{
  "arch": "unet",
  "dataset": "pixel-art sprites of 400 made-up characters on tiled backdrops",
  "train_examples": 197500,
  "image_size": 32,
  "cond_dropout": 0.1,
  "activation": "silu",
  "blocks_per_level": 2,
  "muon_scale": "match_rms_adamw"
}
Rows from block 14 of a small class-conditioned image diffusion model, named by matrix and row number. Rows with one number belong to one channel. Each number is 200 + 30 x the weight over its row's rms, rounded and kept within 0 to 999. All counts start at 0. After the name is the row's rms in percent of the matrix's.
After each channel's rows are labels from the 100 images, of 14976 (inputs lightly noised), where the channel reaches its highest value: "patch colour" is the nearest of a few named colours to the mean colour under the peak. Only what is clearly more common there than usual is listed. The data: pixel-art sprites of 400 made-up characters on tiled backdrops. In brackets: how many of the 100.
# convs0: first 3x3 conv (model.decb.1.1.convs.0.weight, 128x128x3x3, standardized in use, each kernel summed), inputs 0-127
# convs1: second 3x3 conv (model.decb.1.1.convs.1.weight, 128x128x3x3, standardized in use, transposed, each kernel summed), outputs 0-127

convs0.53,123,183,171,185,154,200,198,253,166,262,83,181,166,95,235,226,227,202,174,197,232,246,181,209,223,215,195,212,219,208,163,174,157,148,211,185,155,194,218,225,215,265,190,207,153,213,198,191,186,193,209,158,190,213,244,189,224,189,216,225,208,168,216,192,203,189,205,218,200,192,211,169,270,142,206,214,194,201,193,225,218,151,197,243,199,219,227,211,150,214,176,213,208,211,207,200,165,169,297,201,223,200,197,198,265,188,177,204,202,167,205,212,183,225,219,214,174,222,183,214,196,201,220,248,207,198,174,202,194
convs1.53,111,121,214,187,212,188,261,225,166,200,200,192,251,231,61,213,209,184,205,234,168,130,226,205,161,218,194,179,152,223,209,191,202,130,240,179,183,199,188,190,189,258,220,196,244,195,189,206,250,230,161,236,222,166,204,203,181,203,169,184,196,136,223,219,219,203,202,214,221,217,173,145,210,130,213,187,184,210,174,209,177,196,270,193,224,239,154,190,210,208,191,217,202,224,201,182,208,238,225,198,120,202,193,230,236,218,214,190,176,194,231,201,195,208,198,201,179,190,215,199,206,185,196,195,197,219,226,182,203
patch colour: black (60)

convs0.47,111,250,260,237,224,210,170,214,177,173,299,251,225,262,247,233,212,201,190,205,197,214,185,196,195,186,195,210,224,192,198,208,263,192,220,185,168,128,227,195,193,147,178,189,190,188,209,202,192,74,196,189,227,249,157,200,212,230,214,219,177,165,178,227,197,212,156,193,164,183,182,167,169,265,175,166,212,266,205,197,221,183,187,219,206,197,189,192,189,179,222,203,218,178,196,193,187,182,215,193,252,193,180,201,128,210,176,199,195,219,192,207,220,169,180,184,189,188,197,194,244,143,179,219,239,203,215,225,177
convs1.47,078,196,197,206,236,212,279,207,185,197,167,228,168,146,214,216,188,168,199,192,144,278,200,169,186,197,209,194,188,174,139,174,225,194,193,190,202,234,218,210,237,196,183,254,151,178,189,187,174,242,213,166,229,203,253,155,158,170,228,135,253,194,249,199,188,168,222,231,196,197,212,163,241,206,208,187,217,177,200,205,184,254,225,231,183,184,200,189,222,189,171,225,198,232,200,185,155,196,148,206,253,221,244,174,177,180,231,202,243,186,207,165,216,210,221,199,122,215,174,178,140,221,212,199,261,213,202,149,171
patch colour: cyan (31)

convs0.61,107,228,195,191,164,171,229,205,208,147,196,172,223,171,119,171,205,195,184,222,207,201,239,230,208,216,237,196,177,238,239,199,206,173,197,176,163,117,177,166,198,165,199,208,133,216,185,196,166,185,218,259,229,132,199,204,194,208,162,195,226,177,186,188,215,199,167,195,193,196,214,207,213,247,187,225,220,219,240,204,203,198,182,199,190,215,224,185,166,204,173,189,176,211,194,188,169,196,226,208,304,209,246,198,238,191,172,182,194,167,202,199,186,344,223,215,245,257,185,176,190,210,191,221,206,203,194,217,210
convs1.61,113,174,204,159,224,192,166,182,151,154,222,195,222,190,260,167,189,179,181,143,201,219,171,205,186,204,200,207,217,172,171,199,190,178,203,198,249,159,192,175,205,236,236,182,200,215,194,213,191,129,194,208,186,251,180,226,183,196,216,276,230,247,181,234,201,202,231,228,215,229,190,203,202,242,187,224,189,220,189,166,184,175,241,226,241,191,166,243,182,210,206,200,197,203,199,180,180,209,276,208,134,204,218,184,169,251,188,224,215,253,216,209,165,129,199,204,265,221,260,209,293,196,227,179,243,192,189,236,233
patch colour: brown (67)

convs0.0,130,223,220,190,178,196,154,181,232,130,126,194,195,237,141,208,213,224,197,197,188,158,170,210,176,232,225,199,164,171,194,196,198,172,160,171,225,203,168,185,228,194,240,261,264,222,198,206,204,230,226,185,206,102,209,223,212,213,202,159,195,297,224,198,237,197,157,168,248,208,230,201,212,173,220,197,210,191,189,191,213,193,235,244,152,210,158,221,197,274,162,242,223,255,255,189,236,182,199,220,180,223,203,168,219,196,217,168,202,184,222,154,213,183,209,192,157,209,169,198,182,196,162,217,198,186,205,187,202
convs1.0,104,203,188,202,185,180,186,183,194,203,202,234,149,128,203,192,201,215,195,222,240,209,227,203,226,186,183,218,193,216,131,209,219,226,213,155,242,231,215,168,186,158,146,228,122,189,177,178,202,236,180,160,172,274,183,193,216,192,175,274,202,211,169,255,176,221,276,178,202,214,230,201,180,230,202,255,194,197,212,197,216,189,169,199,275,206,217,180,229,237,208,218,206,191,208,202,183,201,134,178,207,167,221,216,135,152,178,215,239,229,167,187,200,192,178,197,239,167,165,200,182,272,182,209,230,184,161,221,201
patch colour: brown (53)

convs0.87,065,225,179,211,195,245,142,215,225,246,185,238,215,212,160,223,235,224,164,210,215,194,235,172,219,180,231,208,141,172,175,224,196,148,206,78,196,215,214,204,217,174,179,176,168,183,195,228,206,184,214,205,211,179,196,214,221,175,194,248,251,221,179,215,178,172,185,220,208,240,172,189,222,235,230,199,173,212,161,201,203,226,245,218,221,219,253,205,176,215,194,194,235,220,247,217,155,195,138,161,144,212,271,220,164,198,233,210,196,105,207,175,205,156,185,201,211,186,204,179,178,178,176,211,250,189,191,236,192
convs1.87,093,155,222,213,195,187,226,198,186,200,213,170,160,177,201,198,223,189,166,204,203,168,150,218,188,207,166,203,253,174,184,156,218,240,176,170,245,280,208,226,164,227,222,264,167,175,192,185,271,228,203,217,204,246,227,181,190,195,234,193,202,131,211,164,252,203,213,151,203,166,207,224,203,182,248,209,183,157,207,230,179,155,158,218,212,191,187,232,233,195,168,182,198,173,174,207,219,187,185,196,256,181,190,186,220,152,160,172,101,272,216,209,232,195,190,204,195,171,143,212,232,188,207,180,196,176,225,184,241
patch colour: brown (48)

convs0.60,064,217,187,222,215,94,181,236,221,170,210,213,214,217,209,261,243,157,185,225,207,207,193,169,203,211,214,210,182,216,180,99,195,230,216,161,228,203,171,201,237,161,208,169,184,96,215,212,205,198,213,213,191,147,201,231,230,184,257,221,217,182,192,225,157,216,207,131,227,222,226,215,234,209,243,224,242,247,140,124,222,218,230,211,193,222,188,180,205,225,218,180,226,217,199,212,173,241,200,217,194,189,204,173,226,188,196,172,183,174,189,201,161,179,197,190,207,143,173,237,174,179,214,220,218,195,187,208,229
convs1.60,072,155,227,119,199,253,217,169,232,174,202,192,181,183,211,181,181,186,184,170,135,161,161,195,233,186,217,215,220,188,151,272,202,141,166,163,153,192,179,248,217,205,205,226,224,155,196,201,251,229,181,223,177,239,239,218,200,171,189,189,253,187,189,240,214,215,252,206,169,237,216,172,208,180,246,193,242,218,239,204,179,206,185,213,211,181,206,212,238,163,213,154,179,163,196,212,199,217,188,250,242,165,176,216,188,197,173,156,221,160,188,242,175,260,226,217,141,199,207,193,177,153,244,162,234,200,191,185,192
patch colour: brown (40)

convs0.15,131,205,192,179,171,210,157,217,208,238,193,222,168,216,200,140,198,209,175,165,253,209,178,225,185,196,158,172,213,217,213,198,210,187,236,207,309,129,246,174,219,209,200,231,159,159,187,203,225,158,168,199,170,192,213,211,184,167,188,161,191,214,166,132,201,230,171,182,184,218,198,216,229,159,226,223,173,228,203,237,178,212,203,240,172,214,207,270,274,232,183,213,206,207,189,199,236,185,134,176,194,177,175,240,214,191,295,207,177,192,203,208,262,228,192,180,196,183,238,222,153,214,212,205,200,190,199,166,195
convs1.15,096,244,184,180,216,253,198,126,222,205,227,201,238,179,137,193,197,189,244,202,188,170,223,198,193,219,227,188,187,187,218,233,196,254,215,229,91,204,180,249,151,186,169,127,253,268,182,202,187,195,207,228,222,184,234,196,191,214,264,263,192,248,203,195,194,200,241,218,181,194,224,238,170,233,213,160,199,184,208,193,203,181,170,194,192,209,216,232,99,163,187,183,208,182,216,191,193,189,178,225,223,205,207,178,218,203,206,169,129,181,211,169,172,225,191,229,244,194,215,205,170,183,202,177,180,207,188,209,208
patch colour: grey (63)

convs0.118,142,188,182,193,107,193,178,209,220,207,242,161,200,157,175,152,216,218,176,246,209,180,268,193,203,118,173,195,173,197,201,221,185,212,220,207,257,214,209,219,286,225,315,194,274,238,208,227,241,187,173,155,181,229,198,208,208,185,190,186,209,195,175,214,197,212,190,205,202,186,184,191,191,205,145,198,186,171,194,189,202,215,207,190,286,171,168,181,212,257,145,185,129,163,225,208,235,177,232,177,202,199,211,205,224,185,218,203,188,214,205,216,221,182,178,188,194,176,196,197,239,207,221,208,180,191,194,184,187
convs1.118,083,204,189,183,249,227,222,154,230,202,173,182,120,157,206,188,206,214,200,234,131,261,211,200,168,221,206,170,180,212,276,204,196,206,229,174,239,166,182,135,176,251,192,168,163,165,213,185,206,221,173,119,219,185,194,265,237,213,190,209,221,224,188,251,206,204,219,193,210,181,204,260,232,165,200,205,189,198,196,186,234,214,203,175,173,226,187,253,170,213,187,229,219,192,197,219,171,180,212,194,221,184,220,197,118,159,226,206,147,160,196,237,181,220,191,204,266,169,178,201,189,219,205,201,236,211,237,247,191
patch colour: grey (51)

convs0.23,076,201,217,178,211,221,179,207,240,188,196,184,224,201,203,207,251,188,207,215,202,195,193,212,180,205,207,206,176,208,206,234,236,179,231,90,198,220,197,112,192,210,200,203,155,109,206,194,221,197,177,205,211,107,236,198,234,228,242,230,223,211,219,216,210,243,180,103,153,234,106,188,187,204,217,215,166,168,246,241,242,184,198,227,208,236,189,201,195,188,223,186,201,218,227,209,160,191,191,231,157,240,190,198,184,191,205,167,180,186,194,208,175,201,266,172,200,201,221,196,192,188,207,249,212,205,209,211,196
convs1.23,106,206,187,233,237,203,269,170,237,176,211,232,245,191,211,180,191,198,185,187,230,255,161,176,200,191,152,213,181,201,181,198,205,198,134,168,183,213,233,205,232,224,228,201,218,221,179,278,195,237,166,279,164,232,196,197,232,138,222,206,213,229,209,249,226,208,262,273,211,205,228,168,188,195,191,160,210,273,193,213,197,188,194,207,183,149,186,180,228,171,220,191,169,167,202,194,228,227,244,178,229,185,132,207,264,173,252,222,207,206,199,192,201,209,167,207,242,166,196,229,191,202,192,226,179,208,196,190,142
patch colour: grey (51)

convs0.24,090,159,196,167,251,202,174,226,205,193,205,180,191,202,164,190,235,227,206,127,210,221,183,216,200,230,185,231,185,241,227,189,268,223,240,141,83,193,255,176,197,198,184,214,234,154,193,210,217,198,217,222,174,211,177,293,221,211,183,212,203,184,161,219,256,203,205,136,180,154,199,176,232,192,200,227,174,179,221,195,209,187,167,230,179,209,243,169,198,184,222,218,215,214,193,224,190,184,225,196,157,178,199,242,176,156,275,198,180,108,179,189,198,205,224,205,200,209,190,206,196,199,191,239,218,204,219,202,193
convs1.24,139,157,196,224,211,182,215,180,146,175,233,191,109,154,261,161,192,179,245,218,261,174,212,194,230,205,232,223,204,208,180,202,171,233,183,227,159,215,216,232,199,250,215,176,211,173,206,218,189,132,180,190,218,159,224,224,180,203,189,227,249,173,192,249,201,196,165,219,183,198,240,250,186,187,209,237,204,123,185,239,180,217,209,227,203,226,153,206,227,241,193,188,176,212,172,210,202,205,145,220,186,176,209,212,162,165,157,194,224,228,179,208,273,214,200,184,266,169,218,232,202,162,240,191,163,194,162,204,237
patch colour: brown (43)

convs0.9,113,142,220,219,198,203,211,191,244,158,282,226,200,248,279,185,180,204,186,164,160,184,174,210,186,200,170,181,197,194,229,197,201,281,214,188,180,192,206,199,208,128,186,211,232,198,184,218,190,133,225,221,192,212,175,210,193,267,233,217,228,213,183,253,220,210,174,190,188,178,203,296,176,312,207,191,212,248,213,177,187,194,175,185,198,238,181,218,236,174,205,206,195,214,205,191,187,146,202,203,192,191,190,196,170,224,187,196,179,213,191,179,183,191,178,194,152,164,130,176,203,189,203,194,256,187,199,187,180
convs1.9,113,204,201,167,179,211,124,210,120,210,234,177,209,255,186,196,167,169,192,213,171,192,197,185,173,188,218,218,147,239,148,188,302,170,233,176,224,158,193,174,213,183,226,177,180,177,214,254,157,160,228,225,196,170,192,175,201,219,172,290,190,128,211,197,203,209,208,200,219,237,200,166,235,170,208,189,190,210,215,214,232,216,245,162,180,256,203,211,215,194,227,195,198,199,201,193,214,234,177,205,142,209,188,177,229,225,234,207,207,153,181,215,206,266,174,192,261,199,200,216,192,225,195,199,141,209,176,202,218
patch colour: cyan (34)

convs0.123,097,218,197,171,212,184,213,186,169,247,184,206,210,220,219,241,214,209,192,214,186,203,182,222,236,213,226,202,211,276,192,212,205,192,200,153,132,147,209,129,146,169,119,228,109,207,217,205,180,181,223,235,228,161,216,180,203,262,231,193,218,194,235,196,220,198,233,149,209,194,187,196,163,189,215,259,201,169,161,200,216,244,220,240,186,237,223,221,163,262,192,229,233,226,231,193,132,209,187,176,205,218,202,170,159,211,153,166,164,186,211,169,188,248,170,220,183,199,172,221,177,207,194,204,244,222,218,201,183
convs1.123,095,185,237,223,210,200,197,215,207,219,230,183,197,190,207,177,200,227,91,208,231,178,200,195,190,193,185,191,165,189,180,224,187,186,227,163,279,199,209,180,233,170,259,213,239,162,190,184,195,236,202,240,213,200,180,210,198,214,210,334,232,184,169,221,197,210,192,207,215,208,196,180,224,184,188,183,218,198,257,161,192,188,216,195,273,187,195,119,299,195,177,214,203,187,195,188,149,189,206,219,231,188,231,161,192,158,221,189,168,204,207,198,205,191,209,212,147,210,233,195,228,254,220,185,232,198,187,198,199
patch colour: grey (50)